config.yaml
model: "image classifier"
dataset: "scattered letters and digits in many colours"
train_examples: 195000
image_size: 24
crop_scale_min: 1
horizontal_flip: false
rotation_deg: 5
color_jitter: 0.2
targets: ["largest"]
num_classes: 36
arch: "vit"
norm: "layernorm"
norm_position: "pre"
activation: "quick_gelu"
mlp_ratio: 4
head_dim: 48
fused_qkv: false
bias: "all"
qk_norm: false
parallel_block: false
inner_norm: false
patch_size: [4, 4]
conv_stem: false
layers: 8
width: 192
positions: "learned"
pooling: "class_token"
mixing: "mixup"
label_smoothing: 0.1
loss: "binary_cross_entropy"
init: "xavier_uniform"
residual_init: "zero_last"
optimizer: "muon"
muon_scale: "spectral"
lr: 0.015
momentum: 0.95
nesterov: true
orthogonalizer: "newton_schulz_5"
adamw_lr_other_params: 0.0012
steps: 26800
batch_size: 64
epochs: 8.8
lr_schedule: "cosine"
final_lr_fraction: 0
warmup_steps: 5360
weight_decay: 0.01
adamw_weight_decay_other_params: 0
Rows from block 4 of a small image classifier, named by matrix and row number. Rows with one number belong to one neuron. Each number is 500 + 50 x the weight over its row's rms, rounded and kept within 0 to 999. All counts start at 0. Numbers have three digits each. After the name is the row's rms in percent of the matrix's.
After each neuron's rows are labels from the 100 images, of 14976, where the neuron reaches its highest value: "strongest on" is what is common among them; "patch colour" is the nearest of a few named colours to the mean colour under the peak. Only what is clearly more common there than usual is listed. The data: scattered letters and digits in many colours. In brackets: how many of the 100, against the usual share in percent.
# fc1: MLP up (model.blocks.4.mlp.fc1.weight, 768x192), inputs 128-191
# fc2: MLP down (model.blocks.4.mlp.fc2.weight, 192x768, transposed), outputs 128-191

fc1.565 092:505478548563528577517503463461543431567424477560599478465567528442466441503520494538582454450399534544577458616528519439498508458563511422519452449424495510510515551490492530480495570603480500
fc2.565 092:533566481520428589371490567472471554523499364402489509509497457440506504548615527442498533548581398413596483466520488594489425486448457548553507545536551420497485457507562453514591509456451539
strongest on: the character Y (35 vs 9.1); largest: Y (30 vs 2.7)
patch colour: grey (27 vs 2.6)

fc1.566 106:571486420516495500555537490498411557539406460538535517562560486501521558420462513493538575512468440482526440560545514471513503430432583480481474510457443612492523532518496519418534505494565491
fc2.566 102:410438462452499477533563488543459514513566570537463476655480492433495501419442502523538418500513487459540522464486412559465538549429410566506445432598569449490441503554448555489501494468420585
strongest on: the character Y (25 vs 9.1)
patch colour: brown (32 vs 14.3)

fc1.712 094:475478540544494507510483430408479394478435499560532485607519513514460437440481521532492480576519530477485541542534423542477506437416544528522476480414476553402418556439503571529592499600552541
fc2.712 099:488469529546563509502500494476624500483467420479436523515596400557496543502452547480584479477462568498454512457539542437440519503436442488477556484423464519462481573557416544452481443522497394
strongest on: the character G (59 vs 9.8); largest: G (57 vs 3)
patch colour: grey (27 vs 2.6)

fc1.157 089:488545530606447473560426543472381532566464465520549552392447520480439599477543522515396524505545459478508475490486532563449563544445462421538480495514453516520414557539577589472567456534555540
fc2.157 094:469468459456611500451427497499501533615514516468476563491463426570469394477591437453448507526571500512571510514482480443458456397449592428514303567460542581549458439545449563500525546532474488
strongest on: the character P (28 vs 9.5)
patch colour: brown (41 vs 14.3)

fc1.364 133:498476496470489493543488542401582430581546575479553484426455459453498445505472517593476500476531514519553476549523467459433462531432565478448476480492503488386538561488497539446526409582466507
fc2.364 134:472467566466429487489384512495471508515494444500430486548564549570578481553585469489507495583415527491482416505473461486519473417534469622537533531549558491467510549403484472456539452531493479
strongest on: the character M (43 vs 9.4); largest: M (37 vs 3); the character W (29 vs 9.5); largest: W (26 vs 2.8)
patch colour: grey (27 vs 2.6)

fc1.71 116:542439602508364452487497530467489508476523514512487485489481549507463415499424525423577448492447447485567492459508547443417536560585473467514525466497507529474594491541322474543462555530447463
fc2.71 117:436496475515578444434576507457526540484407509456442565585421472431530612532508458442486545491428429513507502482515511588445511535505449499545503553531491479538519514500583480517475380430595464
strongest on: the character 6 (34 vs 9.4)
patch colour: brown (33 vs 14.3)

fc1.392 027:449489523529503504448456497546580431511510487640585490496568566433490534573542439493508469412446514518491501451439505566542604484521438508545519482489464491555400419490569414485440552470529553
fc2.392 028:520445510433502564483392507442402513374452505493499485593512531518536401551469506508577571543473513479407518468566546457472532619526496503533496545543480463420443495535457659528580472500572411
strongest on: the character V (97 vs 9); largest: V (97 vs 2.5)
patch colour: brown (39 vs 14.3)

fc1.241 100:533410499519498584435551460514568483466563566470594578584486530553469521535489411540424477548378497475528423399512547564535534476386553556466479554493395532528485437454434544446534498480505487
fc2.241 095:479555516501540564512518464504529493555512402420403624493487549427520526485489460502437519540493502454421363524549570567480451496555492455501565511470485506483553525614513501432374529451458586
strongest on: the character 7 (62 vs 9.1); largest: 7 (58 vs 2.8)
patch colour: brown (38 vs 14.3); grey (26 vs 2.6)

fc1.240 127:471443510524530439500490583432511553512456464520465456412444403542543434486542414451492471464481514483514490452509430567504517460454577501451462480538564490593497505507502454460459470522452433
fc2.240 124:607579529570433481546476543578414519501483454548502502623493384472538576519514502502512444539548481458505436434478520378477465488524530508516597558448555483511552500509608569495530471473526448
strongest on: the character 5 (60 vs 9.3); largest: 5 (55 vs 2.8); the character 6 (47 vs 9.4); largest: 6 (43 vs 2.8)
patch colour: grey (29 vs 2.6)

fc1.477 129:472450472557535555574531469410425469404576510509502493406438430561506548442470450520489515602450560599529522416514543498551515544474493580582531468436502540489520500521476460552512546506429500
fc2.477 132:449561481490467526533461527504441476539460501469406592541513472448432507483491484377519482500480573434485508487467604441532536410488570500557513589489492494503575516437526528462565572489541465
strongest on: the character H (40 vs 9.4); largest: H (35 vs 2.9)
patch colour: grey (35 vs 2.6); brown (32 vs 14.3)

fc1.18 087:479506471565491559542554480513574460488524525440539423389440553516431573538447512519502499525439505459556514537493458470568475524500459568500459480449472517458492434495580437487439511435585498
fc2.18 088:464422461509556503494582495548436529510543434453467562513506483596434525432532517489461506544480522483509420455513527517606564528524478613521426496458428473540510555481479471571450450552585430
strongest on: the character H (94 vs 9.4); largest: H (93 vs 2.9)
patch colour: grey (30 vs 2.6)

fc1.620 072:534489510540503496599559509412493560503549504448509553450484434506569497509469483472434451496448559532566474444449482552550500606477520537512513471482511399576518532506562417461414434507627482
fc2.620 073:524593517510527573475521592585408526499412441525518462507454418503506552464597465459513467486548578453567557531545485490475495448480555550473621502544446533523568462463507534437520496490474474
strongest on: the character 6 (83 vs 9.4); largest: 6 (83 vs 2.8); the character 5 (25 vs 9.3)
patch colour: brown (37 vs 14.3)

fc1.557 095:502519482470526523499493477518590518539452456463423547506401553466570446522477485539435438508425494490504556539424493510565523525429564435501482555536537528611507468503500538562477431406427453
fc2.557 104:476464549484521622559595569455440448469528506489574446550527499512509514518526494460487451489478564506506541516583477469489525496479462589403508511524462527478522546528502490574448448497541528
strongest on: the character S (80 vs 9.3); largest: S (78 vs 2.8)
patch colour: brown (38 vs 14.3)

fc1.2 155:443524474527502522521502518443442423564577482458470447484531496471537427486589488524550443536458569562494482576582498446468434495476540534520533540549440522392593547401470483490481433546481495
fc2.2 153:447560491426494436476454534487495413539512499419490468562541544425551498492501528425573417499534595543491428543557538411443497443515529582517488534632498509441507523428424467498497501573429605
strongest on: the character M (100 vs 9.4); largest: M (100 vs 3)
patch colour: grey (31 vs 2.6)

fc1.277 109:501506524606473564530471561479611489465539447503544468527495495564471478512536647541454522514539500507551416524528530547517507527437420501446447421495590506532441568450521582533461476413439480
fc2.277 111:567558558460423490558541549466547542484490493446513594451408487498512488493443396468643502576543498510554483507463548420566473403480502481584468499454503494510556540552464476484469544558577526
strongest on: the character Y (54 vs 9.1); largest: Y (51 vs 2.7)
patch colour: brown (37 vs 14.3)

fc1.312 119:379458511533463445469510479453491501439404530496425466488473540523520573419402547534458519544476487521537495469554548593554416568529383463487527501461396536491468469489573408458510544498554401
fc2.312 119:480497536480498529439469495548516523518472568449397476448499538471505433511470533447484434476546623469443460599508454526508424471553421375431522438507500554430463553349497484514562473502435477
strongest on: the character 6 (31 vs 9.4); the character G (28 vs 9.8)
patch colour: grey (27 vs 2.6)

fc1.467 087:456511504527493525421534595471581530417532448538472505543444411455433442541497493432525506517530504493480494551545529569451406450456586530472491437517525601497537490425561465480349557491420506
fc2.467 084:559510562515491493493618496430599525575527478518486582584472428492547467532478536448519441469436462498389446575459407462487547434567555511516436524522573465473498452476460454493416448564575445
strongest on: the character 6 (37 vs 9.4); largest: 6 (33 vs 2.8)
patch colour: grey (30 vs 2.6)

fc1.275 086:487451482509500514478450531500467546584561510502512508502396586500491448539493469520551577476456563457440464554415518574503458458507501442471558537461506512469481432477447477476517461498446508
fc2.275 087:491479462531540546545468463497581435432520483487585520565406523443536489477486567470492523596473422447534497468570505521510494527590439474467500467708553570532558434446494549515488469564451511
strongest on: the character V (30 vs 9); the character D (30 vs 9.2); largest: D (25 vs 3)
patch colour: grey (25 vs 2.6)

fc1.551 057:459521388512530508427516512530502572597462452443506491496514482576492465553528454426575560533565490404481469495480485420470483505419577557416552525457508424441429510535434474438471577489476477
fc2.551 057:465507537558524451455518396562497534459523433529451492515447557543540593546518573575461461516405554389440486468487600521466471516465538494491451570548477517514508422520422499605542411522396492
strongest on: the character S (35 vs 9.3); the character 5 (31 vs 9.3); largest: S (30 vs 2.8)
patch colour: brown (38 vs 14.3)

fc1.408 055:500470490455508540390488554467526539478532500497445408566490535499491485361585509487550456468519556442395469460483473473492530490447445514524525389494468451478552488454466440488521528448476543
fc2.408 054:393418416423543527436558440442432471554453465572541447482567548470493527596554504450486603495588515493516390478507506507536506508447547461499427523469543583492597334478422518568404509548523480
strongest on: the character 3 (73 vs 9); largest: 3 (71 vs 2.6)
patch colour: brown (32 vs 14.3)

fc1.390 128:549448589489607584502429436507502522536445528480553421474530468450592423473484446550474616533498468391485438503447507476552570486483537442483458469457513523531507484477449561534509504498454513
fc2.390 122:530440490547527481381473488516555478468497591512530412480611520466498508597517458429484557549543551423443454388439505429480513559488561502490476509497436535410547490485517469550505436563486482
strongest on: the character Z (46 vs 9.3); largest: Z (39 vs 2.7); the character S (33 vs 9.3); largest: S (27 vs 2.8)
patch colour: grey (33 vs 2.6)

fc1.67 045:461482480400496508475460503536545559474610544479470536484507535459441493460534519478567455553501550468533485572535481410461636497497461549414548492461562475509419471536410451509482630512569433
fc2.67 049:492491611489452475455500452496515392529466472457512493493588486569502389408511493576490473491519612446563434494502505515619470517543547460460497529501457494483491530432503491525445551568521460
strongest on: the character 7 (29 vs 9.1); largest: 7 (27 vs 2.8)
patch colour: brown (36 vs 14.3)

fc1.549 077:458508535559479538523535558454534467486425494559553463423504469481446403486453474528577447467538423469488384462432472476446601491479579412480459506470437445464511459575462486596468449476506482
fc2.549 080:557482438485448513489523541534501472514532492513447379543489550560508553500394542639547446534480468586490499481461466470494461482500510575522602459453582511482539441486615457491484545496409535
strongest on: the character V (58 vs 9); largest: V (53 vs 2.5); the character W (32 vs 9.5)
patch colour: grey (29 vs 2.6)

fc1.222 099:548563368424452532542524507524512512456467423543484527515497505495457520454443598531493516509498620571530478534477591512442557557458539546437473405508503532547593594512488507490467418445555414
fc2.222 108:404486562474580473440523405472565504503444583521596426486516503530492430488497555431582546571531540530399562496502454496548546501453533485550566463453498533535583448501462336494488505527511548
strongest on: the character E (34 vs 8.9); largest: E (28 vs 2.7)
patch colour: brown (42 vs 14.3)

fc1.164 078:496465391465514557454454544501421489538411565519514578393461578521612533441500580479520484461547516408467467537428514538499511517451513596450421543469492518476468470522536469568478442618512420
fc2.164 076:462501527502504555526571485517418489453602505495527412432384505473517578549555527468517470455530566481490541484504442500542434516441554508490511463510459546553493544475505516478515567540533585
strongest on: the character H (25 vs 9.4)
patch colour: brown (44 vs 14.3)

fc1.259 062:444632533426449511525483465513521449427468475486528479524471478471510488490503544536432530423527512431535433416554572558413551497476481480570546442436598520589544606395480479590473471500464512
fc2.259 061:498556501504469544595541422552485550430483610476517542484547480533509534512465511465462472470527465463441476453481525474484508476493507563370611518556540521481514434487512488397541519497477461
strongest on: the character Q (27 vs 8.7); the character 1 (27 vs 9.2); largest: 1 (26 vs 2.7)
patch colour: brown (34 vs 14.3)

fc1.547 091:502466525402585561503527488453431486486514473496476480544474549469543507464617521545516525500543503548463473461478468479470504498469487498417503418501427573561555468425451555386420555457473556
fc2.547 084:489458513483479527505520530537561464428475457504519464433500532422484542513533500549544485450519509474518413528456527475538393558443415423479543490506511371481574459420410531522527467459432434
strongest on: the character 3 (70 vs 9); largest: 3 (68 vs 2.6); the character J (32 vs 9); largest: J (28 vs 2.7)
patch colour: brown (32 vs 14.3)

fc1.740 074:550526433527484422529483433423503503525465502474484605440428571523556433538449483468514488506501458539541569404470460541528527447492529517517488457550547462514540432524478466531492590461499474
fc2.740 073:469452524578494516515545498584504542491421528550588495438462545487499548424544521421417559432428560510524499623516442534490530571561532473471346509384433493496531479496543616498515469518429523
strongest on: the character G (80 vs 9.8); largest: G (76 vs 3)
patch colour: brown (40 vs 14.3)

fc1.743 088:441482593437478483482491494493427523477453499450556519557479560458451504491563577514512583559565473474557511476488532573463437495518558478520491445510499585504472558474605415528545563476457534
fc2.743 086:491395427439474555593542474571488489448534496560612483534482477531540505469459470547536452503464474508519552492516524541537492483489519493463525455588467502525468519430552662507491459548509598
strongest on: the character E (76 vs 8.9); largest: E (76 vs 2.7); the character L (26 vs 9.2)
patch colour: brown (33 vs 14.3)

fc1.577 064:459487478522498569525486442497453565409461423483495528550491427522507446469543399492521465543542604521482472515583443520492481457547416613524433544462505486482527424587562484601541510554495484
fc2.577 063:474539530531528483458506523396434471601535536393607469542526494499547581433426531447540568463438507504499504411534538464495540611483540552464508484470506554480484561522449502510464560490448452
strongest on: the character Z (35 vs 9.3); the character X (32 vs 9.4); largest: Z (30 vs 2.7); largest: X (26 vs 2.9)
patch colour: brown (37 vs 14.3)

fc1.749 058:383494571411469530425473546504510449510496520536502450506532504429487589464532516520493516473544538455550436517556586467362515571538472499568574565520483517564618438537482467554454511525486464
fc2.749 059:613515484533584463585506549464456515646534453401443525609541511486556506512485514436511570471517459485455520452549408550469521338550479550514493610497581475461494524465487530493537527476461507
strongest on: the character D (85 vs 9.2); largest: D (82 vs 3)
patch colour: brown (37 vs 14.3)

fc1.443 110:404456521481505555561480515550422558456520514453504469484474548531452578560553465503497468486477568448545474465556423505462497466537502585549463515454533530616540509444485501541552516489517569
fc2.443 119:573495438490532511489465420489464521379565370571498525484480469575516511637428517499441503559513473540436501517483520477479436492446604408494472553493523494501497470528507514484543498484517493
strongest on: the character E (42 vs 8.9); largest: E (39 vs 2.7); the character K (32 vs 9); largest: K (27 vs 2.6)
patch colour: grey (26 vs 2.6)

fc1.62 064:496510594415417479536531531533439592470454541549492501568395523549494460487540450359504568607380634469490416453498538550404475526498522486484502472562573537510603493551501446484539439443432486
fc2.62 069:499504481483500520586552425499421473506386386458560522546502514543522539544467506526455514462493507429519490464475528582512412540473612522495465546484496487455553500477594518484485502554448508
strongest on: the character E (97 vs 8.9); largest: E (96 vs 2.7)
patch colour: brown (32 vs 14.3)

fc1.196 074:474510516569532573453527508456466462571524483568510484550475551438502533511404528538538428488474466585529352482519469516555559500530508435556428521480470425475500482616519549565529485545561536
fc2.196 075:521535476541490428544440585538469510534503487429561488469503506576532479430545549668447495424469481524520583424488394458511423558545516437598480484499469422589526466565575507491497514452478491
strongest on: the character Y (48 vs 9.1); the character V (46 vs 9); largest: Y (42 vs 2.7); largest: V (39 vs 2.5)
patch colour: brown (36 vs 14.3)

fc1.323 120:500472504502461461458524489508558548388614486514424493490495528554451492568500530589469502569533394446609513487475548534436518516479521382499540538575499426487514460592445487515450415505575542
fc2.323 131:535572555575436480493420584455476544577452443538499581413490662490546437453461451445512526453527486502479555521536524495512512447472589469431535473478478489514501490444574501574517532490446529
strongest on: the character Z (35 vs 9.3)
patch colour: brown (34 vs 14.3)

fc1.202 122:470530492550436574527514544486418419572438514524525394522405566512464510535492484495480515478495453444527560507454543459457467493498429448455555465526535443559384466495522441537528517555541538
fc2.202 119:462522419522623543403442446538563526437558521416611394508521515423483399539501421491486438600446489497476482442436557475545501545556470443449579645521566526441511498511515602460536514519458490
strongest on: the character V (81 vs 9); largest: V (80 vs 2.5); the character Y (26 vs 9.1)
patch colour: brown (41 vs 14.3)

fc1.729 073:387545552550428474439459501471549524480484552501487470539433520492450563510350523489596503547509513497480571593464527525531490477552516469533487446484538498445532525504472462427498430540613396
fc2.729 074:396499550556567538480497453513596514495460548388467433495535425484526391461434509416500573456503556474522475548505542503510537499545503482552454522504416502495469582473436453470508412642465461
strongest on: the character G (40 vs 9.8); largest: G (37 vs 3); the character C (34 vs 9.7); largest: C (28 vs 2.9)
patch colour: brown (39 vs 14.3); grey (26 vs 2.6)

fc1.410 129:465573570513486524425409547582499405453394471503436569569397480518553479466532546516599500484459460497461544453569470455484539554456564586473498617411457479646454497568572460527493559443500650
fc2.410 127:516531474465514491494471445383460517444491654554522491511540507427567441502544516521535472493571524502544501460521483531440563547558449545552370556507457496528531489470473477529470433528568495
strongest on: the character 4 (26 vs 9.3)
patch colour: brown (35 vs 14.3); grey (34 vs 2.6)

fc1.514 086:526496499541504495570453566538443527546576445522439466414406544476553451465474464481457545616530406463421449530488497445530494442468514463544513531557461534555562487515560431494604471467535476
fc2.514 086:419511410411474475456526510505549471485568571457491435556577491494463473579483490677485474470490497560483503431428529603526531481517554575468519510500555524490379398530503515461516436500527584
strongest on: the character Z (34 vs 9.3); the character 7 (32 vs 9.1); the character T (29 vs 9.4); largest: 7 (26 vs 2.8)
patch colour: brown (36 vs 14.3)

fc1.251 151:448397491476542451454573534410476472479386510456537509536438453465563421449502505514410557426440510429529487471485394548571493434525531574455485545473558511463593473482559501483439403530532514
fc2.251 151:587512519539573522542508518514562495477444505538433595553459440512450507432514516430488509448421495499572456401496442435530475508496600457426483516462437432483512540533512609490511522487450431
strongest on: the character 6 (58 vs 9.4); largest: 6 (50 vs 2.8); the character 5 (34 vs 9.3); largest: 5 (28 vs 2.8)
patch colour: brown (33 vs 14.3)

fc1.601 111:537396452404534548493403476553531534446530527486553534333476506512472599456512609507483475547491504504510427450477610508531551527520460487528544477466551484554435474452519498505529538508518461
fc2.601 105:477485411528543473421616492494586522489463517468509497467442462565469522456532521581429534592586423519569501494512551581571517507461468424491464509464494465564412473487533477486491450495608533
strongest on: the character H (100 vs 9.4); largest: H (98 vs 2.9)
patch colour: grey (25 vs 2.6)

fc1.126 111:481522576540588524492489530555523503583460430525463569500515507390453496580563537406548496473575496528522526481575504521442512533512516405440450462382598535586523548441546568505551534498436470
fc2.126 110:485535493452553501550549523511476519544516469439532464516535430466442498512576579483529531577537479532513529561478548469442533471490508480428487446543560450573478446442495570520528538542531521
strongest on: the character Z (29 vs 9.3); the character 2 (25 vs 9.1); largest: Z (25 vs 2.7)
patch colour: brown (35 vs 14.3); grey (25 vs 2.6)

fc1.745 122:475448512504388532573487413533480470470440525463547503537469541479507566463483463543459538468414526474510420416461504473467553489457433529554517464503530556560481463570555465477489447507557493
fc2.745 119:489610484537496439457510487546400467455586520523441442487561513561418435459447450498466535499504494422515382516469499395439493493533576460530486454486514568358513560548460521501605573597459470
strongest on: the character X (53 vs 9.4); largest: X (46 vs 2.9)
patch colour: brown (39 vs 14.3)

fc1.490 096:512609442510445583478485486449423431423512503434546488548479427508534518512601582454534487578458379560481393494559438466463505444534597513437517456560518469500476449530457450483483466550524430
fc2.490 090:565547558457615437522479443525426603477520512523543525456551467543539542507512537530528487596510471581536534349506513555435495529470438612518530498494554365499480521476494528425578551532471520
strongest on: the character H (33 vs 9.4); largest: H (26 vs 2.9)
patch colour: grey (32 vs 2.6)

fc1.264 147:521404577573506490401513422583560484534464461521479537467571506483514458479542364512544468504583475429421519461461495479449510431420557418532517529486466599470563543569482427505399519471477459
fc2.264 150:570592481490422484457545436606544402477467575571534490397526560448508513465427418516513633549514486503461525433477528528577489439456567474466441466465426567466504517460487490556434431566495484
strongest on: the character Z (62 vs 9.3); largest: Z (60 vs 2.7); the character 7 (44 vs 9.1); largest: 7 (39 vs 2.8)
patch colour: grey (34 vs 2.6)

fc1.225 079:438457513553486519522594575521401511525417481487557466510511569485517519442481513555512497552503507528528596520468590486413464511544512454443412538472425408534426504588635493455522497444501466
fc2.225 079:551544485531547518464483465443391479520560551499573479486439639544451523542424515510434467454465480504421442398475476487587433548521433564535508537496540501481509544514530488495517543513488524
strongest on: the character V (54 vs 9); largest: V (51 vs 2.5); the character Y (50 vs 9.1); largest: Y (41 vs 2.7)
patch colour: brown (35 vs 14.3)

fc1.404 094:416459502540550564440610526560417452585521504510494440605524521540512437413487532435553521464509485499563442579514509534482468515457582545451557492511470429468610553466473544589409505489539447
fc2.404 097:445602492476490403507513484460518450481626502476479544497555581526489519516530493589539542405539554534489442562559463572513581569467461490444505441466477513449513421545539419459525473467480498
strongest on: the character 7 (54 vs 9.1); largest: 7 (51 vs 2.8); the character T (30 vs 9.4); the character P (28 vs 9.5)
patch colour: brown (38 vs 14.3); grey (27 vs 2.6)

fc1.403 117:553413440546505511514506464519483399528542525579449428476551557416529524444525501453427448480548391484540524421511446552501526519527582641459436432519477536521493539497473503493478612441500469
fc2.403 116:596536449448514489569367442537476637468552454593490459449479602533477395479471474512521446471611484568450548425538536445509544550479538534415463525476503438420541414502482520486439442508421585
strongest on: the character 3 (52 vs 9); largest: 3 (48 vs 2.6); the character G (27 vs 9.8); largest: G (26 vs 3)
patch colour: brown (33 vs 14.3)

fc1.88 086:506485545524543546506586447485408462448452575481515620522459493543473603491459469524445536642474534579484446430566492452550482473444449538442454480473441533479488521571483496449512503548463525
fc2.88 092:491585452575472470493589502500423493520467537505434579497466497466513487411512456441504563511547538399519491517505551408518573471458540406564525525456547432501475506428522547568508528456554551
strongest on: the character 7 (40 vs 9.1); largest: 7 (36 vs 2.8)
patch colour: grey (28 vs 2.6)

fc1.247 070:451468620506472472615527586534465404535470533563465407547522594472540575516541516519505456539488416530435463542510461432453569450562556626460455445507432525499496526452503483552445574501467532
fc2.247 065:605455497388522477485475567425549568521507452569494518517419594478451482524417532452497498499566526481502483518464425433568385519543509556421536543526478462554521448497499414518478544503457449
strongest on: the character S (40 vs 9.3); the character J (39 vs 9); largest: J (34 vs 2.7); largest: S (31 vs 2.8)
patch colour: brown (37 vs 14.3)

fc1.336 089:472392581578477522506487425509485411491469569566373545514440555485500445555518448391497537450425491544491462527558440591420567550481499374527526555407504416522478526539535538519484466449521438
fc2.336 090:538509624542451516477505549515559469456467453489483594562592408486509563519549546478547542525517476482481518371463528581488472465480421501579520500529446570435511556567465545509529487407505447
strongest on: the character D (26 vs 9.2)
patch colour: grey (31 vs 2.6)

fc1.322 110:599446561492481403599475522675511541568577434498518558470476528461452543472455523525493465494561448433566443496477527508508591568487413502546588448614480498462454483499466467442579526551496482
fc2.322 111:464519570545537549461474445489448476458542461409475502585493459515540488370449482536486531566424561469523473523478554564466401512536527488538490592501451527594453526500510526554470509533525489
strongest on: the character D (34 vs 9.2)
patch colour: brown (37 vs 14.3)

fc1.249 095:469547554385527449392494546447423480576522445489572517496539499501604519514427469472474445463444579593490480465453590521499634400461533476488479510460463475512546424587495516422452521450479510
fc2.249 095:451521515541505536569532480553616508441505487459432456586503523538460526485526471486465507527527437497410481504483531505489418629533456464532500535549552474504438530577450516499457525498475423
strongest on: the character P (36 vs 9.5); largest: P (32 vs 2.8)
patch colour: brown (40 vs 14.3)

fc1.662 102:344499458485418548486499500597525571524495555527493532503435459484524536545526495486521542489413537487543509539542441458448534536537472514581469458436451460525572408477483433501447532537436462
fc2.662 105:458560610562498475371529474464543498521597502465542493449463556581601457480494542525447582473499511503500537480515478553484398512354532518489434600394536486534476460546502508543420527562522527
strongest on: the character 4 (77 vs 9.3); largest: 4 (75 vs 3)
patch colour: brown (33 vs 14.3)

fc1.502 057:592462511467456516527431469522565555593534385531523459550445516527493490522469461516488520514577606476442419551503539568469573480447530410572521427477447509566458517525438461491436463588501400
fc2.502 056:562512542544523457515512504516524452480502519547536548499389465488462453519412496575485471522468526558508525497419489585596535539509580511477562488510483504470565417592442538548540520445553375
strongest on: the character 7 (38 vs 9.1); largest: 7 (36 vs 2.8); the character 2 (33 vs 9.1); largest: 2 (28 vs 3)
patch colour: brown (34 vs 14.3)

fc1.194 116:496460504532530527436525463498371489496575612446507486524485498489527439527483382502473456571405420580551522459485478544496464499610567491420461552525496428509632459428477563520478573514614556
fc2.194 126:505519499557493542499590559506552587569489420498439431518475364545476522478504553520479436472486512516429492391459418487508448552377439468505444562494545500581429531523484515418515567521480517
strongest on: the character 6 (93 vs 9.4); largest: 6 (90 vs 2.8)
patch colour: grey (27 vs 2.6)

fc1.762 086:492457439526566536455476470548457565520491475495446503475632473363498547512475440551491541592491575491464534445481480486465465509481587578554520426407417527458396511548502511426528563619554419
fc2.762 085:478476499498434455534547511458534503528538514492471496564412485473527436576539455464553466473497528508532457524585508522580533432478533461573525558538503553434514469469417532510456482516425543
strongest on: the character X (60 vs 9.4); largest: X (54 vs 2.9); the character A (32 vs 9.4); largest: A (25 vs 2.8)
patch colour: brown (42 vs 14.3)

fc1.631 099:517561555422520528595541493506448489370507448486579508550473561503552484541556588478484508531563511400495474548549469468510459495562557540476428431517450449480517472432528504471515499541482489
fc2.631 100:403515485440490496482481432503537516539574563494492454445444535572549562459482557530556524480477582509460540479481505538581569591525465434521440516482498528493483425578521547559529470547514508
strongest on: the character 4 (96 vs 9.3); largest: 4 (96 vs 3)
patch colour: brown (34 vs 14.3)

fc1.297 084:433526506556521538523457528491474495485500494453507462500466511563473521475493504459478554482435477580639377412497477508557504476498431533433562461507483512484490529526461466522486495519533473
fc2.297 088:495471479503432565592604526474516577511510514473507532506504387461476584468488447458569551572460480553534504520452553390493485435401482456568446501446448495449586553405471487521537547483519400
strongest on: the character Q (40 vs 8.7); largest: Q (36 vs 2.5); the character O (26 vs 9.1)
patch colour: brown (37 vs 14.3)

fc1.690 066:495453567485478507554512482500442482517450466459538493506590497541466467444477497563586513494382463537482519432536449507502543467534519502460521486367401549502509499512453516609536462389576470
fc2.690 070:586548450440494534389535476540527485496355461502559503517556450527581498478562462380483637590515459501539510516521465559483542494554480520508527537554510531444433559543427551560471503538553408
strongest on: the character 7 (45 vs 9.1); largest: 7 (39 vs 2.8)
patch colour: brown (33 vs 14.3)

fc1.229 115:491495479489512427479492495537607518453551551465398492567437531394445574599506478501468432528487529345544507589522486506489515573490564478526532518424512411455533424584522424520539579504443527
fc2.229 115:464434551505495524583494474416498509462538435533523517441496564446458486521435450520513490504467493567517469492466507472535454329494479523593528504504532484621598600333529538530435529492526511
strongest on: the character 7 (45 vs 9.1); largest: 7 (38 vs 2.8)
patch colour: brown (35 vs 14.3)

fc1.122 090:512592470519469510525523477499485456490581503597480472527422606568491481416521534356518496516491471491502471450481373459492488580517558611481488428520502534509594592502539459495468554509428496
fc2.122 095:557439467430545451480499559548425533496504439545474552496499573551473478537515578507435524583597443572508399454474462436414475502585498481410448500526506486488477383462480454546462454530471496
strongest on: the character 3 (37 vs 9); the character S (31 vs 9.3); largest: 3 (30 vs 2.6); the character J (27 vs 9)
patch colour: brown (36 vs 14.3)